config.yaml
dataset: "scattered letters and digits in many colours"
horizontal_flip: false
inner_norm: true
beta2: 0.95
shampoo_beta: 0.95
eps: 1e-08
Rows from block 4, named by matrix and row number. Each number is 128 + 32 x the weight over its row's rms, rounded and kept within 0 to 255. All counts start at 0. After the name is the row's rms in percent of the matrix's.
# ada: adaLN modulation (shift, scale and gate of each sublayer stacked) (model.blocks.4.ada.weight, 1536x256), inputs 172-255
ada.280 090 [172 138 163 112 164  88 125 134 108 155 122 144  93 159 152 112 152 138 127 129 202 116  98 148 124  79 147 134 126 143  98 107  96 163 149 117 113 105 111 135 167 154 188 107 144 114 135  81  77 105 142  91 149  96 119  83 136 109  84 149 199 122 121 155 142 119  69 144 145  87 158 142 134 148 151 158 169 131 152  80 148  89 157 173]
ada.281 094 [129 143 130  80  84 105 176  68 120 174 144 110 127  84 199 109 115 139 132 165 114 130 123 171 124 135 134 172 167 161  61 191  74 138  90 145  93 147  86 126 124 127 163 177  89 168 146  98 164 155  81 120 125 163 101  98 104 153 156 116 198 143 121 112 144  93 152 103  95 167  94 104  67 115 173 124 145 134 162 170 171 131  50 100]
ada.282 109 [102 126 186 136  89 126 140 180 173 110 193 117 104 163 149  83 109 162 141 130 103 122 117  67 147 146 160 138 119 179 119 157 154 122  95 137  91 158  84 120 117 121  80  85 142 108 112 116  62 152  90 116 116 130 137 117 158 146 146 118 174 119 135 126 124 102 137 103 140 245 124 118 151 113 133 151 144 139 150 127 171 107 144  84]
ada.283 092 [104  89 101  85 109 111 137 151 115 186 147 152 119 153 143 120 123 144 142 130 129 179 138 160 142 135 119 181 115 130 133  90 138  75 157 123 125 111 117 111 114  89 110 121 172 189 142  97 127  80 136 112 189 141 121 129 114 166 153 120 103 119  90 184  94 151 103 114 101  76 208  96 183 188 145 152 135  75  95 153 157 121 128 140]
ada.284 095 [141 124  97 101 118  79 132  97 137 162 104  61 100 150 169 100 203 100 133 157 137  89 116  92 119 146 141 143 138 140 168 124 127 165 148 106 114 137 112 117 141 151 103 109 122 110 141  93  92  55 133 128 128 126 144  91 131 150 179 152 167  73 145 105 158 117 120 145  98 191 221 124  96  70 138 119 172 130 142 156 126  89 195  89]
ada.285 092 [142 143  79 137 113 108 110 146  70 176 145 249 108 150 102 141 114 127  95 188 207 143 129  95 135 148  76  90 181  95 122 112 116 163 109  92 147 117 144 130  90 140 201 139 106 141 116 162 153  89 123 128 165 176  71 104 204  74 173 158 141  97 130  85 135 148 147 121 133 158 123 127 140 162 154 142 131 172 124 114 132 113 137  90]
ada.286 132 [147 159 109 131  99 120 134  90 204 136 133 117 133 122  68 128 138 139  95 114 115 120 122 149 111 173 175 114 136 148 158 159 128 118 155 135 130 133 114  97 119  79 107 255 132 143 164 102 113 140  99 124  74 137 114 159 152 167 119 161 131 154  91  77 117  80 148 144 120 165 120 120 109 125 142 141  50 163 140 140 168 130 103 139]
ada.287 093 [134 174 105 108 107  83 124 177  77  22  92 116 121 113 146 120 116  82 152 101  88 126  52 101  93  98 108 172 121 104 127 128 158 195 124 104 191 143 109 154 110  75 143 220  72 155  84  56 145  95 172 174 158 100 157 144 133 133 102 166 169 121 139 109 108 152 136 117 159 157 115 162 166 139 164 122 139 171 104 163  79 141 154 160]
ada.288 107 [181 141  90 128 138 136 177  86 180 126  90 158 170 126 191  89 156 174  82 123  62 109 127 178 130 130 202 101 135 109 130 132 167 103 124 146 126 160 188 116  79  96 123 206 165 117 120 141 144 136 145 147  89 153  97 152  67 150 116 156  97 160 152 133  94 119  93 143  83 127 148 140 130 167 164 127  59 157 117 140  94 115 154 136]
ada.289 071 [113  71 141 118  95 117 168 132 147  72  89 160 116 151 143 151 122 114 108 122 131 187 121  60 198 122 105 173 181 124 177 166 107 178 161 108 104 104  76 130 153 192 109   0 142 148 142 141 139  93 123  99 102 137 170 125 131 138 100 118 202 103 146 130  75 144 157 142 158 101  38  94 202 144 139 145  98 136 120 161 124  83  87 135]
ada.290 099 [119 151 173 135 133 136 149 140 195  93 119 145 125 101 114 112 109 160 156 124 179 173 141 200 131 149 224  82 150 142  97 142 150 137 155 158 129 112 115 121 138 127  67 124 125 108 109 163 105 126 101 106  59 150 143 131 136  90 116 132  95 103 110  28 134  96 114 137 136 175 120 130  96 169 153 158  97 102 141  96  82 126 148 119]
ada.291 093 [139 170 136 130 120 143 139 109 128 123 180  57 144 138 184 130 134 130 171  82  67 187 143 107 163 136  67 124  91  95 145  82 100 153 133 122 112 132 142 159 114 106 144  98 127 157 123 123 179 126 117 148 225 144 134  86  84 172 103 107 183 144 122  99  99 127  77 143 139 133 160 119 144 161 111 126 159  94 122  98 123 126 129 149]
ada.292 091 [136 135 133 122 157 147 143 138 101 175 150 138 128 122 136 140 114 105 186  65 193 135 150 107  89 113  92 190 183 145 114 168 154 138 108  92  87  92 156 153 180 110 172  21 123 164 147 119 133 140  92 136 192 181 142 120 100 126 143 141 134 114 100 158 115 132  85 180  79 132 149 127  84  98 190 141  98 145 137 113 132  84 109 128]
ada.293 105 [145 148 193 120  96 123 155 148 205 140 109  76 110 114 117 118 113 255 110  97  85 169 229 108  77 149 140 124 136 144 161 148  83 159 128 111 123 124  83 141 103 154  99   0 137 170  89 109 140 110  87  89 109 160 169 147 120  96  95  92 109 119 106 101 131  86 120  61 122 165 146 133 126 158 146 144  94 140 120 130 133 122 119 127]
ada.294 100 [157 151 165 106 164 144 106  89 177  91 144 102 119  94 114 151  99 122  88 121 118  70 116 151 140 164 136 120 123  87 143 115 116 138 133 177 166 117 127 142 100 105  95 255 147 144 127  74  71  76 149 159 182 139  94 173 111 135  65 141 106 103 130 111  87 105 148 163 159 149 116 121 153 159 173 152 187 134 126 118 126 146  99 120]
ada.295 112 [157 103 145 130 117 116  69 123  74 101 121 171  94 129  95  94 161 130 134 124  86 108 141 122  82 141 198 122 120 106  81 124 124 134 134  72 131 105  97 113 151 102 140 109 159 158 147 126 140  90 153 123 138 117 148 118 120 109 136 147 116  89 116 148 128 128 109 109 152 129 162 160 181 146 110 155 215 118 137 136 112 109 130 131]
ada.296 097 [107 152 119 114 121 167 109 140 165 167 114 160 126 141 102 139  80 237 148 116 130 132 128 190  92 143 136 187 223 103 125 137 135 167  97 112 178 131 104 121 107 121 151   7 126 176 177  91  67 134 160 146 105 113 128 144 153 112 128 124 149  83 110 165 156  98 150 136  94 104 111 141 129 178 156 132 171  72 101 183 154 110 180 106]
ada.297 107 [142 103 139 118 131 131 127 120 183 132 118 140 148 104  75 109 139 159  80  94 112 159 149 155  89 138 190 141  85 107  97 149  80 145 156 160 128 104 120 112 154 141 118 122 148 134 141 126 109  99  92 127  98 102 123 145 146 113  87 112 146 115  73  85 122 141  91 153 146 170 155 159 131 148 112 159 142 135 157 110 154 140 213 123]
ada.298 141 [106 167 144 102  78 106 138 121 135 191 106 124 105 139 199  84  96 185 132 156 187  83 140 118 171 145  85 155 120 146 177 145 128 129  86 122 122  90 106 124 115 162 170 250 113 116 138 126 154 141 112 128 153 144  96 137 124 137 186 120  49 112 112 172 120 129 124 106 129 145  86 129 104 104 100 120 160 153 112 121  84 142 182 113]
ada.299 103 [ 99 140  97 138 140 129 123 126 189  98 125  86 168 145 198 117 130 154 107  85  41 128 163 133 106 178 169 166 129 159 129 117 137 117 108 174 141 148 100 140 150 135 159   0 128 138  89 135 149 129 147 100 186 159 129 182 113 156 156 116 196  75 126  98 136 133 159 161  68 174 202 106 157 167  92  95  70 121 127  78 149 116 130 111]
ada.300 091 [132 143 178 112 113 138 100 157 119 114 148 119  88  61 104 105 124  75 125 146 125 177  79 166 128 122 166  66 153  87 103  94 109 154  98 117 138 104 142 119 121 136 121 239 129 123 132 137  93 140 117  64 148 119 123 129 190 151 138 128 150 131 105 143  80 127 130 141 131 166 146 141 133 187 119 153 137  51 135 100 112  55 204 161]
ada.301 108 [ 92 147 120 115 143 105 123 116 163 212  88  70 126 169 157 105 163 102 116 117 139 136 131  76 182  80 122  92 180 156 135 101 118  54 116  92  85 109 144 122 111 126 141   0 139  48 124 141  96 104 128 109 214 130 126 142 133 150 164 127 117 160 118 151 133 160 129 171 124 173  77 123 109 109 109 123 152 122 102  96 100 154  88 135]
ada.302 124 [122 161 154 111 143 151 138 140 255  92  94 140 158 141 136 154 100 197 169 134 149 144 117 131  99 101  87  87 144 128 124  89 137  90  92 131 134 158 153 124 132 142 162 177 100 126 115 127 152 132 113 101 108 115 175 107 126 154  93  96  79 152 114 101 139  96  70 117 146 134 144 128 110 212 141 125 113 126 136  90 115 130 142  84]
ada.303 139 [154 183 125 111 122 109 155 149 142  95 130  88 132 114 163 132 138 174 109 119  78 113 140 150 153  92 126 114  94 123 111 141 162 106 118 139 114 183  64  81 134 119 105 255 137 153 102 133  82 152 118 114 106 105 176 148 133 129 128 138 131 131 123 125 105 158 158 142 128 122 231 154 122  92 124 142  96 122 137  82 153 151  95 128]
ada.304 110 [142 120 136  98 122 150 157 163 197 170 142 130 125 108 126 115  93 235 105 121 146 118 147 150  73  80 104 164 127 105 174 150 108 108 101  96 105 146 109 135 110 116 106 254  99 136 149  92 161 154  72  94  58 111  83 161 152  95 101  95 140 162  84 115 170 168 119 140 147 131 148 109 135 181 122 139 112 114  94 157 155 108  60 149]
ada.305 117 [152  81 120 104 115 124 154 141 177 153  92  81 109 160 136 139 149 238 135 108  83 164  98 147 139 115 183 100 115 144 129 152 116 157 137  69  97 153  80 144 114 104 105 255 145 161 135  96 137 104 115 113  86  85 123 101 160  90 132  72  57 132 109 111 118 128  79 142 159 122 117 158 119 183 142 171  75  99 169 114 135 101 123 140]
ada.306 111 [136 194  98 131 103 161 122 142 153  84 131  48 108 139 108 101 101 152 176 116 190 176  69 151 138 102  24 100 115 118 129 125 118 143  85 155 129  91  90 128 149 125 158 126 131 106 122 127  64 106 149 160 154 138 175 130 160 118 114 132 138  94 117 185 127 163 169  63 112 213 189 101 141 146  88 125 111 139 113 127 128  98 173 132]
ada.307 097 [110 177 165  89 113  93 113 143 139 109 157 195 160 119 113 151 114 138  78 101 134 138 113 164 102 146 135 146 114  78 105  95 118 141 119  92 133  95 141  70 137 132 229 149 145 146 136 142 142  89 147 146  81 104 166  96 162  99 159 109 155  95 167 179 121 101 132 116 131 117 101 112 157 101 130 145 164 106 119 168  75  76 136 119]
ada.308 128 [121 160 125 141 124 162 137 137 252 119 111 151 146 138 101 139 123 145 125 137 128 148 154 116 122 122 137 160  99 144 152 170 161 116 120 133  88 116 134 140 116 185  62   0 140  92 116  96 179 130  86 113 168 141  73 135 126 104 115 128 141 111 117  88 103 108 184 104 100 172 178 122 129 212 126 143  92  97 173 129 171 145 119  85]
ada.309 096 [ 88 131 159 112 129  89  89 162 231 167 125 159 149  85 161  96 164 202 136 141 110 159 101  79 107 127 111 137 171 145 173 131 112  82 112 136 184  64 141  86 107 142 149  25  66 137 134  91 143 188 117  78 196 126 107 143 146 120 135 124 157 135 132 130 151 126 130 125 123 136 143 165  88 151 134 118 123 129  95 154 151 115 116 140]
ada.310 088 [116 167  84 128 112 138  94 170 156 114 150 141 147  93  26 153 129 145 118 140 111 112  79 218 100 172 102  84 149 141 116  91 160 177 128 129 114 130  77 140 138 105 116 136 162 113 156 122 126 104 125 136  78  97  91 147  46 141 130 129  83 110 113  86 142 152 120  77 119 106 162 103 139 142 153 141 181  91 178 113 148 117  85  89]
ada.311 090 [119 124  83 106 132 173 126 126  90 202  92 153 124 115 155  95 104 175  98 198 167  64 149 187 158 114 121  88 192 139 175 133 113 137 106 150 135 123 128  84 124 131 163 127 125  45 152  99 157  94 144 115 226 165 157 153 140  98 126 113  99 156 136 207 114 106 148 102 105 121 103  93  95  91 120 126  60  91 122  97 138  80  76 130]
ada.312 087 [145  78  91  95 131 186 104 122 127 139 176 145 129 136 222 124 108 139 106 145 116 173 171 180 121 126 175 139 154  99 120 152 141 111 112 176  78  96 118 142  65 104  76 227 128 118 147 140 114 205 141 120 174 101 125 147 158 153  95  89  89  91 136 114 101  95  96 105 127  74 138 129 156 101  94 102 129 205 120 117 112 130  96 143]
ada.313 092 [135  86 162 110 140 132 105 119 101 147  67  80 133 138 151 139 121 161 187 111 156 121 150 188 184 106 175 118 159 107 159 129 168  91 126 129 109 140 113  91  97 120  99 219 113  91 104 119 127 102 168 126 114 106 138 118 148 152 113 122 108 108 125 199 149 114 158 122 119  87  69 149 103 102  59 138 165 136  97 125  92 156 119 140]
ada.314 102 [106 117 157  92 148 122 154  94 123 184 129 150 132 118 117  92 140  87 111  87 152 138 148  97 142 139 134 136 104 111 150 196 152 141 136 127 112 145 143 108 151 138 255  26 144 141 105 151  92 119 168 105 225 150  95 188 113 164 105 138 121 135 162 127 144 139 100 145 112 150  94 101 163 148 180 132 112 139 139  83 137 126 145 103]
ada.315 105 [165 138 143 123 125 119 131 132 124 177 134 100 122  88 152 115  98 195 119 149 106 102  96  92 151 153 142 135 135 108  97 174 141 166 125 146  61 130 151 108 120 132 150   0  92 173 109 118 163  84 145 155 200 132 218 159 105 156 143 114 168 135 150 166 108 162 136 161 166  53  86 133 125 130 120  95 147 154 112  83  71 106 153 130]
ada.316 104 [ 91 100  95 134 103 147  87 163 137 126 125 136 119 151 144 143  78 107 148 145 187  72 111 143 140 120 136 103  97  93 114 127 124  92 160 125 116 127 197 122 103  93 150  98 105 153 125 105 138 125 121 121 137  88 174 141 149 147 117 146 151 133 178 139 147  81 182 107 153  64 131 192 144  60  94 163 210 177 121 178  35  98 118 154]
ada.317 091 [134  86 101 137 127 158 167 145 164 146 161 129 127  72 136  95  91 132  90  69 144 174 135 106  74 139 203 129 138 131 133 183 123 106 132 127 107 145  76 107 160 123 127   0 185 145 124 116  98  94  92 123 180 145 102 112 132 161  94 121 168 114 161 118 114 126 167 142 148 124 212 125 203 137 119 171 150 107 113 114 190 111 147  85]
ada.318 127 [133 152 153  82 102 122 166 118 169  92 126 146 104 124 143 134 112 153 128 100 106 110 119 206  78 130 196 107  82 151 136 171 162 146 133 127 193 201 119 123 128 113 132 255 104 131 157  98 121 141 117 121 114 135 160 153 155 175  99 150 138 114 117 131 126 124  90 152 124 152 113 135 138 147 127 103  28 115 107 111 122 104  92 144]
ada.319 079 [145  94 125 113 157 104 140  91 146 153 117 161 116 125 127 145 117 194  84 130 121 131 117 155 144 125 144 154 106 136 172 186 114  84 111 113 118 120  78 119 119  80  89 120 120  96 125 106 137 108 152  96  81  91 111 151  81 120  78 146 155 107 144  95 110 203 194 108 116  66 170 158 117  88 156 140 142  88 121 111 180  96 103 148]
ada.320 232 [102 122 123  93  84 103 148 172 219 173 147 104 151 119 176 101  84 136 131 108 122 153 183 110 132 118 141 128 144 159 138 179 145 124  90 146  99 156 164 139  79 132 134 136 113 125 103 135 167 175  85 124 134 111 153 142 112 163 165 119 145  96 129  95 132 156 113 117  87 164 196  84 147 154 114 111 146 133 156 132 124 142 126  99]
ada.321 219 [100 163 115 103 124 138 136 139 183 143 124 125 124  89 126 134 101 145 126 110 122 148 125 126 117 135 139 150 154 144 132 152 129  75 108 173 105 146 114 130 104  93 131 255 100 130  75 105 165 137 124 132 155 156 172 132 124 135 140 157 156 127 101 122 119 180 116 126 116 129 159  91 159 149 130 104  82 165 127 113 113 135 143  98]
ada.322 126 [134  61 107  83 118 153 148 124 211 112 113  96 114 161 119 132 149 187 130 141  91 116 116  58 146  72 119 133 167  96 148 121 133 157 139 127 112 137 139 115 141 112  93 204 132 115 117 112  86 107 107 149 216 117 174 185 135 114 114 154 109 126 108 113 117  85 186 122 102 188 147 142  61 203 100  93 175 142 134 126 141 122 127 135]
ada.323 148 [124  76 157  83  89 126 165 144 186 160 140 108 128 149 162 138 115 181 115 124 183 115 171 141 102 135 169 125 131 137 142 188 144 135 117 148 115 110  90 137 101 121 151  77 104 156 109 115 159 150 119 134 255 143 158 129 130 128 125 119 133 137 104 128 134 147 108 139 135 143 109 129 108 126 123 109 151 135  75 110 143 155  93 114]
ada.324 152 [134 148 126  80 105 108 143 192 212  88 151 137 134 105 133 131 112 169 129 108  92 103 146 118 109 151 156 126 128 164 105 124 160 119 126 133 117 136 133 123 144 109 181 255 108 145 155 112 166 140 125 157 138  72 126 157 153 118 121  98 155 139  99 117 130 142 133 175 100 148 122 123 117 148 193 123 107 147 138 115 124 116  89 118]
ada.325 146 [104 141 126 132 149 139 139 110 187 125 142 194 130 121 152 118  96 157 143 158 118  94 127  93 153 102 143 113 106 126 128 126 135 113 112 116  63 122 159 139  90 163 126 255 102 148 117  79 141 162 129 130 180 115 133 134 118  95 131 125  99 142 140 122 174 143 136 130 142 152 159 130 118 220 119 105 134 163 143 107 139 134  75 158]
ada.326 163 [105 131 120  76 115 101 124 114 133 134 128 122 112 114 179 145  97 173 144  85 121  93 145 109  75 152 156 128 122 206 118 148 115 121 115 152 117 148 130 145 122 157 138 255  87 114 130 136 181 152  87 163 147 129 151 159 116 146 119 115 155 116 114 161 123 109 146 112 137 141 199 125 128 134 101 111 148 167 135  95 144 126  81 104]
ada.327 132 [116 156 100 124 125 138 135 161 195 172 158 147 135 100 166 158 116 138 143 117 128 140 174  56  95 119 211 151 155 148 169 173 124 103 124 153 111 109 139  92 125 179 189 106 122 140 108 112 139 152  90 120 208 120 142 141 118  91 159 104 136 108 116 123 108 114 135 102 134 173 191 111 119 126 141 148  75 119 142 118 141 130 110 138]
ada.328 112 [120  62 128  69  87 152 178  63 165 139 156 138 127 137 135 107  88 114 135  77 148  65 165 166 127 136 137 131 124 137 153 105 141  83 140 113  88 120  71 155 167 116 158  55  90 101 138 147 147 154 102 150 178 114 163 146 119 125 116 146 140 177  99 114 123  72  93 141 111 155  31 124  94  83 154 139 156 182 129 144 163 124 115 124]
ada.329 149 [108 139 129 116  93 145 111 115 172 120 143 134 138  92  99 150 144 115 120 118 135  83 103 130 103 123  79 154 110 155 197 142 154 159 122 129  97 161 131 151 116 107 138 208  90 173 116 139 129 120 142 156 133  93 174 149 186 139 142 138  93 116 149  95 121 118 123 113 130 181 135 129 123 157 111 127 161  94 140 158 139 131 132  90]
ada.330 093 [108 165 108  89 118  97 114 131 126 161 104 143 126 139 162  85 114 112 116 128 132  48 167 136 118 130  88 102 118 201  98 206 120 125 106 110 127 141 160 140 109 148 152 177 104 126 101 139 115 185 110  98 133 144 143 150 116 153 140 116 120 109  88 154 116 123  92 147  93 141 138 121  99 186 128 133 131 167 123 126  78 105 150 122]
ada.331 088 [ 93 148  62 114 127 124 141 182 145 121 194 101 146 102 161 121 117 118 103 173 198 104 134 130 136 139 142 126 186 100 179 104 158  89  99 132 122 117 117 128 110 109  90   0  94 167 136 135 203 193 135 146 193 125 109 118 158 103 133 136 165 169 113 145 139 157 109 125 144 166 110  92  75  98 147 124 198 136 134 138 131 132 131 147]
ada.332 109 [114 140 137  83 152 132 126 127 224  74  69 168 151 144 168 104 106 161 185 113  85 153 151 104 119 115 152 137  52 154 141 132 145 121 161 135 126 133 218 129 129 165 192   2 133  69 109 145 180 134  88 144 125 113 138 113 135 169 134 108 122 100 135 151 117  83 196 131 120  71 136 137 142 174 148 104 120 124 137 130 155 153 135 151]
ada.333 122 [143 164 128 162 107 117 139 149 220 133  91  73 109 172 186 108 155 161 142 171 160 149 143 121 187 150 112 190 116 133 143 184 173  70 110 158 118 143 186 150 119 127 112  34  75  81 126 106 125 155 137  98  97 158 130 147 117 112 166 135 152 146 145 134 108  74 116 160 137 120 116  93 143 159 158  82 131 168  98 142 137 157  60  90]
ada.334 102 [152  59 129 107 125 141  28 106  71 126 118 214  96 104 121 138 148 108  82 133 149 124 126 193 149  88 118 120 138 114 120  87  82 168 140 115 175 116 151 109 113 163 126 150 108 154 104 140  94  86 135 103  72 127 118  97 177 108  98 127 124  90 153 178 119 120 170 151 128 140  82 125 137 119 119 121 153 149 127 140 150  97 136 147]
ada.335 114 [125 131 128 106 143 141 143 138 248 208 144  93 137 180 160  99 114 133 149 122 154 167 140 123 116 143 146 128 126 124 159 154 117 101 107 181  87 130 127 138 139 134 104  51 100  73 133 104 165 150 101 147 133 127 188 113 118 135 117 101 136 117 125 142 150 128  93 129 124 170 112 149 129 100 113 107  94 119 126 130 131 140 128  78]
ada.336 120 [148 126 156 138 133 116 122 145 167 190 147 123 139 124 196 137 124 192 144 134 167 130 136 141 178 145 145 143 184 103 131 147 152 114  94 127  95 126 196 112 141 137 136  72 100 156  99  92 190 115 134 150 209  97  84  95 131  89 167 155 148 173 164 109 139 119 134  97 137 224 102 130 128 107 147 111  69 140 127 170  87 159 160  90]
ada.337 212 [127 140 133  90 141 146 147 134 223 144 126 120 121 111 136 130 138 201 147 104 126  75 169 176  95 123 104 133 119 175 153 174 129 118  90 138  68 168 115 115 114 130  96 208 114 131 127  98 146 174 103 149 154 139 146 154 155 114 119 119 128 131  96 111 139 139 103 165 137 193 147 117 129 128 136 112 115 141 141 142 133 128 112 120]
ada.338 099 [105 138 113 165 118 107 117 165  70 139  82 112 137 137 126 142 161  66 131 160  80 152  77  88  93  90 100 123 144  94 133 112 111 119 158  95 103 151 122  93 117 133 103 146 112 133 128 171 147  75 162 129 113 149 113 128  30  97 129 175 147 121 164 179 125 110 116 100 127 124 255 159 109  89 134 108 136 168 125 145  98 132 119  82]
ada.339 120 [139 136 120 117 134 117 111 176 144  99 105 122 130 151 199 116 141 163  82 132 148 180 119  58 118 105  84 132 157 118 170 131  79 125 110 119  94 143  54 173 158 138 158  72  98 133 147  86 124 203  95 128 142 130 137 148 168 129 103 130 129 127 124 216 121  87 193 117  91 148  85 108 104 153 222  81 116 181  94 133 159 114 137 166]
ada.340 245 [123 131 128 104 127 122 150 116 171 120 120 116 121 116 123 141 123 142 111 110 100 102 137 172 115 133 114 114 122 140 119 159 125 156  91 133 132 145 143 103 125  98 135 255  99 117 151 132 137 147 114 132 132  84 147 182 103 149  98 113 133 127 101  92 139  90 122 155 122 119 129 131 121 115 138 148 105 130 151 118 109 114  81 134]
ada.341 174 [105  93 153 145 137 121  81 139 185 141 101 133 111 158 161  87 151 147  88 135  61 183 158  98 112 117  86 171 149  90 169 146 113 158 123 104 109  64 171 135 140 133 124  31 121  84 100 151 176 176 137 123 155 123 148 111 143 127 131 115 206 135 138  99 146 157  74 125 122 165 121 125 118 160 120  96 133 116  79  86 159 148 120 120]
ada.342 120 [119 186  77 123 134 122 109 125 130 107  97 163 104 169 125 136 129 226  92 146 164 158 154 102 192  88 121 142 116 113 110  64 124 113 129 114 172 129 116 108 125  92 168 255 173 134 166 128  85  90 128 115 108 138 165  94 164  99 108 140 131 155 124 141 122  70 138  55  80 143 131 136  98 108 152 126 203 112 135 126  90 124  97 118]
ada.343 152 [145 188 127 132 119 154 103 129 165 159 120 135 123 132 138 112 106 112 101 119 127 119 150 104 135 111 133 119 122 158 158 149 125 143 134 137  98 159 199 133 135 134 107   0 110 125 140 158 142 154 150 113 166 138 129 148 152 141 123 136 178 126 137 149 105 156 131 127 122 101  88 143 121 144 174 110 139 133 109 154 105 118 141 112]
ada.344 116 [140 114 143 136 109 136 129 126  96 218 106  89 124 132 188 123 144 101  75 150 153 108 153 108 135  90 138 160 131 105 155 122 118 135 130 136 107  98 114 159 135 124 176 113 128  86 134 193 145 126 169 116 147 138 133 130 122  95 114 131 153 147 152 148 140 111 104 133 161 103  91 128 137 173 126  98 179 195 130 113 129 121 147 154]
ada.345 097 [109 128 168  92 169 141 168 153 198 181 102 159 128 145  86 108 109 118 127 143 108  94 125 117 117 183 115 148 139 116 180 108 160 112 133 172  65  95  70 139  95 128 121 145 134  65 130  52 146  81 132 147  79 181 136 161 105 117 141 103 125 101 118 126 103 142  89 155 117 172 157 108 113 145 178 150 134 131 115 121  82 112 145 125]
ada.346 185 [112 163 193  97 131  99 118 200 139 160 128 153 109 129 175 128 125 135 135 129 170 126 154  79 150 100 159 152 154 138 151 140 114 144  99 162  95  91 146 109 142 149 180  11 126  93  99 152 132 147 129  86 155 127 134  95 158  94 146 129 171  99 117 185 122  89 125  92 150 134 148  69 140 154 120 112 180 144 126 115 126  93 157  88]
ada.347 115 [118 137 174 121 126  93 120 121 129 178 118 157 133 125 127 107 160 164 157 137 194 110 135 134 127  87  86 136 203 114 127 101 136 124 111 106  78 129 121  94 161 138 162 174 111 110 120 137 169 143 142 129 205 106 114 109 157 153 166  99 162 121 104 160 134 137 148 108 144 143 120 143  97 131 169 125 174 144 120 148  86 141 169 166]
ada.348 127 [142 135 146  93 159 118 102 148  92  80 105 109 110 150 101 111 138 150 168 168 151  59 127 164 132 126 127 119 101  88 100  87 120 122 104 130 164 128 153 148  92 116 124 239  83 117  97 124  72 172 127 152 224 110 197  99 166 143  97 129  93 106 139 147 168 118 131 182 119 108  90 142 143 119  97 117 130 135 100 110 115 119 127 151]
ada.349 236 [109 133  98 144 108  89  90 133 207 146  77 102 109 131 177 131 140 131 129 149 167 161 167  88 132  98 120 121 166 171 194 174 113 129 110  92 121  90  97 124 139  95 170 112  89 113  83 154 189 140 141 133 185 135 101 147 119 120 136  92 192 120 132 153 131 141 125 131 113 150 106  84 114 124 117 113 156 146 120 124 102 139 148 123]
ada.350 111 [111 184  66 103 164 108 128 117 145 183 103 134 121 102 114 172 130 116 120 129  76  99 187 128 175  96 101 109  98 141 148 120 123 114 100 144 152 116 167 127 112 161 196 225 106 114 147 116 125 188 120 111 196  98 151 119  84  81 174 143 180 112 110  37 134 100 160 108 121 120  93  99 156  96 137 132 150 164 119 176 171 125  53  93]
ada.351 122 [166 141  96 128 149 133 139 113 210  76 123 136 112  79 115 113 137 127 115  98 157 104 150 148 104 137 190 133 150 146 103 158 124 140 138 170  94 129 118 146 149 160 112 136 138 142  78 148 134 136 113  98 151 117 147 154 107 114 125 163 115 116 122 152 129  71 183  87 155  51 144 125 151 148  89 130 121 173 167 128 192 127 169 130]
ada.352 105 [144  95 140 140 122 139 117 189  86 103 166 131 157  77 141 121 161 159 114  89  71 148 162  84 123 150  86 162 133 143  95 138 144 105 106 128  25  92  99 140  73 145 127   0 173 163 103 145 124 157 128 149 187 166 109  98  93 124 133 117 175  95 119  98  84 162 168 151 129  64 124 115 103 118 120 127 177 158 113 151 139 131 185  48]
ada.353 136 [102 150 133 100 102 132 131 183 144 174 131 163 147 160 161 109  80 123 105 117 147 139 177 102 120  82 109 103  90 187 159 177 124 108  80 160  98 122 104 147 110 138 116 181  99  94 119 118 191 137 144 108  95 136 159 144 102 135 108  97 124 114 156 160 130 185 154 148  92 141 102  83 191 136 119 131 160 154 131 164 120 145 144 106]
ada.354 099 [ 81  86 126  84 127 154 117 188 121  84 100 174 130 150 136 130 136  86 143 119 161 101 164 152 105 129 153 121  78 107 161  66 126 122 101 135  79  92 103 121  99 104 161 101  97 125 156 201 161 122 116 121 167 144 156 106  88 132  84 125 171 110 138 116 124 117 191 135 130 112 118 157 111 105 148 140 238 119 127 199 145  91 140 140]
ada.355 164 [122 157 121  76 161 132 162 157 173  69 166 122  64  84 125 148 134 112 109 137 112  79 163 189 103 165 158 156  99 119 132 121 134 109 129 142 102 144 137 136 113 144 124 255 158 143 130 112 107 196 123 161 111 134 149 143 174 154 139 119 121 138 128 123 132 175 167 167 180 112 122 137 177 112 165 112 138 124 124 142 164 121 112 121]
ada.356 093 [100 131 128 139 119 127 132 201  57 208 181 135 107 126 133  79  47  78 130 115 139 169 111  82 140 144 101 149 153 112 153 175 151 109  81 117 142 117 123  92 101 157 231 148 157 149 122 156 154  76 124 139 162 143 107 153 117 112  85 113  98 100 105 164 115 122 163 138  97 197 182 109 154 109 106 131 149 144  89 147 110  94 161 131]
ada.357 101 [129 132 226 171 146 207 107 172 104 155 111 126 105 140 152 156 139 182 107 112  83 150 107 197 136 126  96  91 160 139  51 172 120  99 143 119 128  94  96  85 100 145 117   0 154 169 108 147  93 110 152 101 134 125 123  73 200 148 110 107 156 124 121 128 163 109 177 133 126 119  93 104 164  70 112 162 106 169 168 111 123 104 100  95]
ada.358 108 [146 150 133  97 126 166 119 154 255 104 148 135 133 106 164 132  99 202  93 160 171 129 162 163 115  91 146 154 166 101 157 180 127 156 113 113 128 131 155 141  94 140 156 238 130 165 102 155  87  92 137  85 165 154 154 146 120 110 126 141 166 141 141 139 100  92 135 143 113 187  89  82 179 144 107 114 167 133 119 143 105 115 192 103]
ada.359 102 [104 124 113 137 121 113 155 142  88 165  92 145 138 129 109 165 105 165 146  89 118 104 164 164 147  81 100 108 174 162 142 160 165 138 117 143 140 125 102 134 113 117 197 104 113 136  84 190 136 117 114 138 145 121  33 153 109  94  81 121 138  96 153 141 150 126 117 109 193 173 131 120 133 152 132  87 145 167 117 137 125 122  76 112]
ada.360 102 [102  95 102 101 146 113 154 173 137 137 151 145 154  83 136 142 123 128 133 103 155 115 122  99  78 146  93 119 155 129 143 168  85 139 107 135  90 171 169 155 164 146 170  83 138 139 122 118 168 192  87 162 106 114 159 115 111 203  92 102 168 106 118 123 130 159 108  97 131  62 173 123 133 111 183 124 202 141 151 148 150 166 135  79]
ada.361 116 [143 150 189 107 134 137 186 142 189  87 123 153 140  83 157 121  97 112 149 102  92 136 105 113 117 124 126 131 126 158 140 159 161 110 151 115 183 121 140 150 160 124 115 176 126 167 138 101 123 106  97  95 136 116 171 142 144 122 100 144 114 181 114  66 144 107 110 152 139 201 136 121 137 128 146 116 149 137 172  60 106 148  91 136]